Weights of a small class-conditioned image diffusion model.
Model: 8.92M parameters, norm groupnorm, widths [96, 192, 192].
Training: soap at rate 0.0047, batches of 64.
Data: 195000 training examples, 2.0 epochs.
Rows from block 2 of a small class-conditioned image diffusion model, named by matrix and row number. Rows with one number belong to one channel. Each number is 128 + 32 x the weight over its row's rms, rounded and kept within 0 to 255. All counts start at 0.
After each channel's rows are labels from the 100 images, of 14976 (inputs lightly noised), where the channel reaches its highest value: "top examples" is what is common among them. Only what is clearly more common there than usual is listed. The data: simulated telescope pictures of galaxies. In brackets: how many of the 100.
# convs0: first 3x3 conv (model.enc.0.2.convs.0.weight, 96x96x3x3, standardized in use, each kernel summed), inputs 0-95
# convs1: second 3x3 conv (model.enc.0.2.convs.1.weight, 96x96x3x3, standardized in use, transposed, each kernel summed), outputs 0-95

convs0.4 [ 81 138 117 105  94 113 161 133 161 123 102 101 145 209  87 108 129 175  80 136 165 149 138 115 130 181 118 164 116 183 118 108 113  86 108 211 160 150 117  82 126 162 202 111 132  84 169 134 145 127 153 127 162 111 180 192  73 179 118 141 119 112 115 127  84 125 152 129 153 151 112  64 150 153 175 118  87 154 149  90 104 103 134 137  60  94 157 165 122 148 157 112 128 112 140 151]
convs1.4 [162 148 136 158 133 142  97 137 103 167 168 153  70 147 127 190 123  52 126 148 118 130 162  94 114 137 163 144 145 134 145 158 201 149 122 110  57 124 165 116 169  75  92 149 144 180 155 140 127 105 112 148 114 103  51  50 130  77 121 114 120 174 133 117 177 143  77 148 105 108 123 153 107  96 112 115 129  59 118 108 181 121 115 152 134 143 126 113 129 125  79 153 140 139 195  77]
top examples: noisy (85)

convs0.71 [ 85 124 130 159 123 133 160  88 159  80  69 105 154 168 128 124 147 141  68 133 152 163 145 106 132 136 109 157 105 180 153  98 139  76 129 203 172 147 122  93 113 167 168 157 159 102 177 140 121 150 118 140 165 140 179 189 116 190 112 136 105 110 113 112 105 128 136 137 133 163 123 107 141 171 133 152 117 151 137  75  77  87 182 167 111 143 191 148 145 151 135 127  21 136  99 146]
convs1.71 [126  98  77 134 130 119 127 114 120 127 111  73  83 112 197  94 116 108 127 119 114 133 111 154  72 114 157 141 144 137 139 123 198 190 159 109 128 169 169 181 143  77 154 133 106 142 131 158  81  87 158 104  81  90 110 120 130  84 103  89 146 140 143 129  62 130 118 148 183  48 172 104 136 103 112 126 140 126 131 162 199 162  94 141 155  76  76  63 111 125 158 129 151 105 138 168]
top examples: noisy (85)

convs0.51 [135 145 156 177 150  67 204 157  77 129 176 154 139 158 162 145 126 136 130 164 126  64 173 167 128 132 116 127 159 119 110 105 141  68 134 104 109 141 122  78 138 128 114 109  86 157 153  88 116 161 196 164  96 104  92  81 125  87 141  95 121 130 131 149  89 114 104 100  69 180 126 106 132 132 139 151 191 124 110 107 118 144  89  62 147  98 123 149 183 138 136 152 216 163 137 124]
convs1.51 [108 103 107  85  90 201 151  65 137 138 117 133 138  78 122  49 116  85 148  90 114 162  82  86 135 166 122  91  78 105 156 133 107 159 112 116 141 136 103 174 105  95 133 100 134 140  80  78 132  97 110  67 113 159  56 129  86 110 102 106 142  95 114 105  92 133 205 138 138  99 141 118  99  90  92 144  84 120 117 166 147 125 144 161 129 173 116 135  99 144 136 153  67  83 115 175]
top examples: many stars (74); star cluster (37)

convs0.63 [113 130 131 163 129  66 175 163  99 120 153 139 101 188 142  93 143 150 136 116 110  86 127 115 187 121 127 137 174 156 139 152 111 113  97 134 157 127 146 109 152 150 127  52 145 120 130  86 132  94 113 131 122 173 114 184 126 134  97 121 129 153 126 154 186  65 129 102 138 125 156 115  77 175  77  95 141  87 102 132 172 147 126 123 161 238 101  73  88  91 113 128  62 153 113  77]
convs1.63 [103 143 133 162 154 177  82 106 127 102 114 106  79 115 127 125 161 135 160 174 141 151 157 110 149  86 171  69  80  47 151  91 168  97 139 110 100 118  92 164 155 153 179 139 160 137  80 183 110 125 184 158 141 139 136 151 121 101 152  92 207 155 125 124 119  96 125 139 135  76 134 155 168  91 124 139 117 119 127  94 150 147  72 102 157 176 181 194 152 154 111  68 148 110 136 135]
top examples: many stars (86); star cluster (36)

convs0.75 [125  77 148 115 122  97 174  92  95 143 138  61 102 169 168 137  86  73 101 103 101 106 147 195 161 143 128 132 128 151 126 106 148 139 131  82  92 141 130 151 134 131  78 106 108 170 121  81 133 139 115 129 121 104 146 122 136 173 177 143 116  99 100 119  93 130 129  99 127  64  70 151 129 179 152 152 210 125 133 128 138 110 211 117  82 133 114 123 164 174  59 173  84  91 103 172]
convs1.75 [134 162 154  86  99 126 153 120 163 105 166 164  86  89 102 116 151 161  87 136  82 121 192 130 161 124  96 158  90 102 169 103 152 148 154 190 146 120 171 158 138 124 155 112  98 106 131 172 199 110 159 152  94 195  94 156 149 125 124 151  75 178 183 120 209 108 124 114 177 129 153 114 126  78 142 159 118  88 145  98 123 114 111  70 152 158 185 145 114 143 142  80 100 133 157 128]
top examples: bright star with spikes (60)

convs0.53 [123 161 105 149 129 108 130 167 157 105  80 118 148 134 152 130  74 104 121 117 137  94 123 132  86  44 145 142  98 175 129 109 106   0 126 137 150 100 178  83 119 149 126 145 125 147 150 128 130 139  91 162 157 115  99 112 134 182  97 111 124 147 112 166 129 137 110 121  42 146 127 125 156  77 140 125 102 118  89 153  77 112 134 115 138 204 115 166 178 139 161 130 109 102 163 182]
convs1.53 [145 124 127 137 144 105 126  92  78 169 116 124 191 108 104  85  94 149 141  96 148 140 143 139 142 118 127  87  74 100 130 135 135  94 102 140  90 142 158 201 109 126  95  31 122 114 104  88  78  95 133 154  89 132  85  94 121 194 148  59 187 116 154 121 183 182 150 139 132 176 175 112 112 152 147 108 140 174 124 139 174 177 138 161 125 107 143 117  80 175 126  87 111 146 107 143]
top examples: bright star with spikes (65); winding: anticlockwise outward (33)

convs0.36 [ 91  81 159 154  88 128 111 155 158  85 130 105 115 143 184 131 131 103 187 135 117 127 124 123 144 153 113 120 121 128 128  76 117  77 173 156 134 130 115 161 107 148 124 139 123 124 130 102 128 168 143 109 145 155 117 134 144 149 216 101 132 144 152 110  95 118 117 127 184 131 111 135  59 179  83 170  85 153 151 100 145  28 186 120  60 144 104 144 145 175 178 183 197 103 106 125]
convs1.36 [154  91 126 146 139 124  81 139 141 141 112 167  75 177 130 153 141 143  91  90 185 178 102 134 129  92 135 108 112 141 111 193 162  76  99  64  98 134 170 134 105  70 145  97  99 136 176 127 150 156 168 126 191 139 183 153 122 149 156  61  95 111 115 112 195 131  86  91 142 127  96 205 118 182 123 144 173 102 143 102 123 110 118 149 148 112 118 166 144 121 159 156 140 160 161  81]
top examples: many stars (70)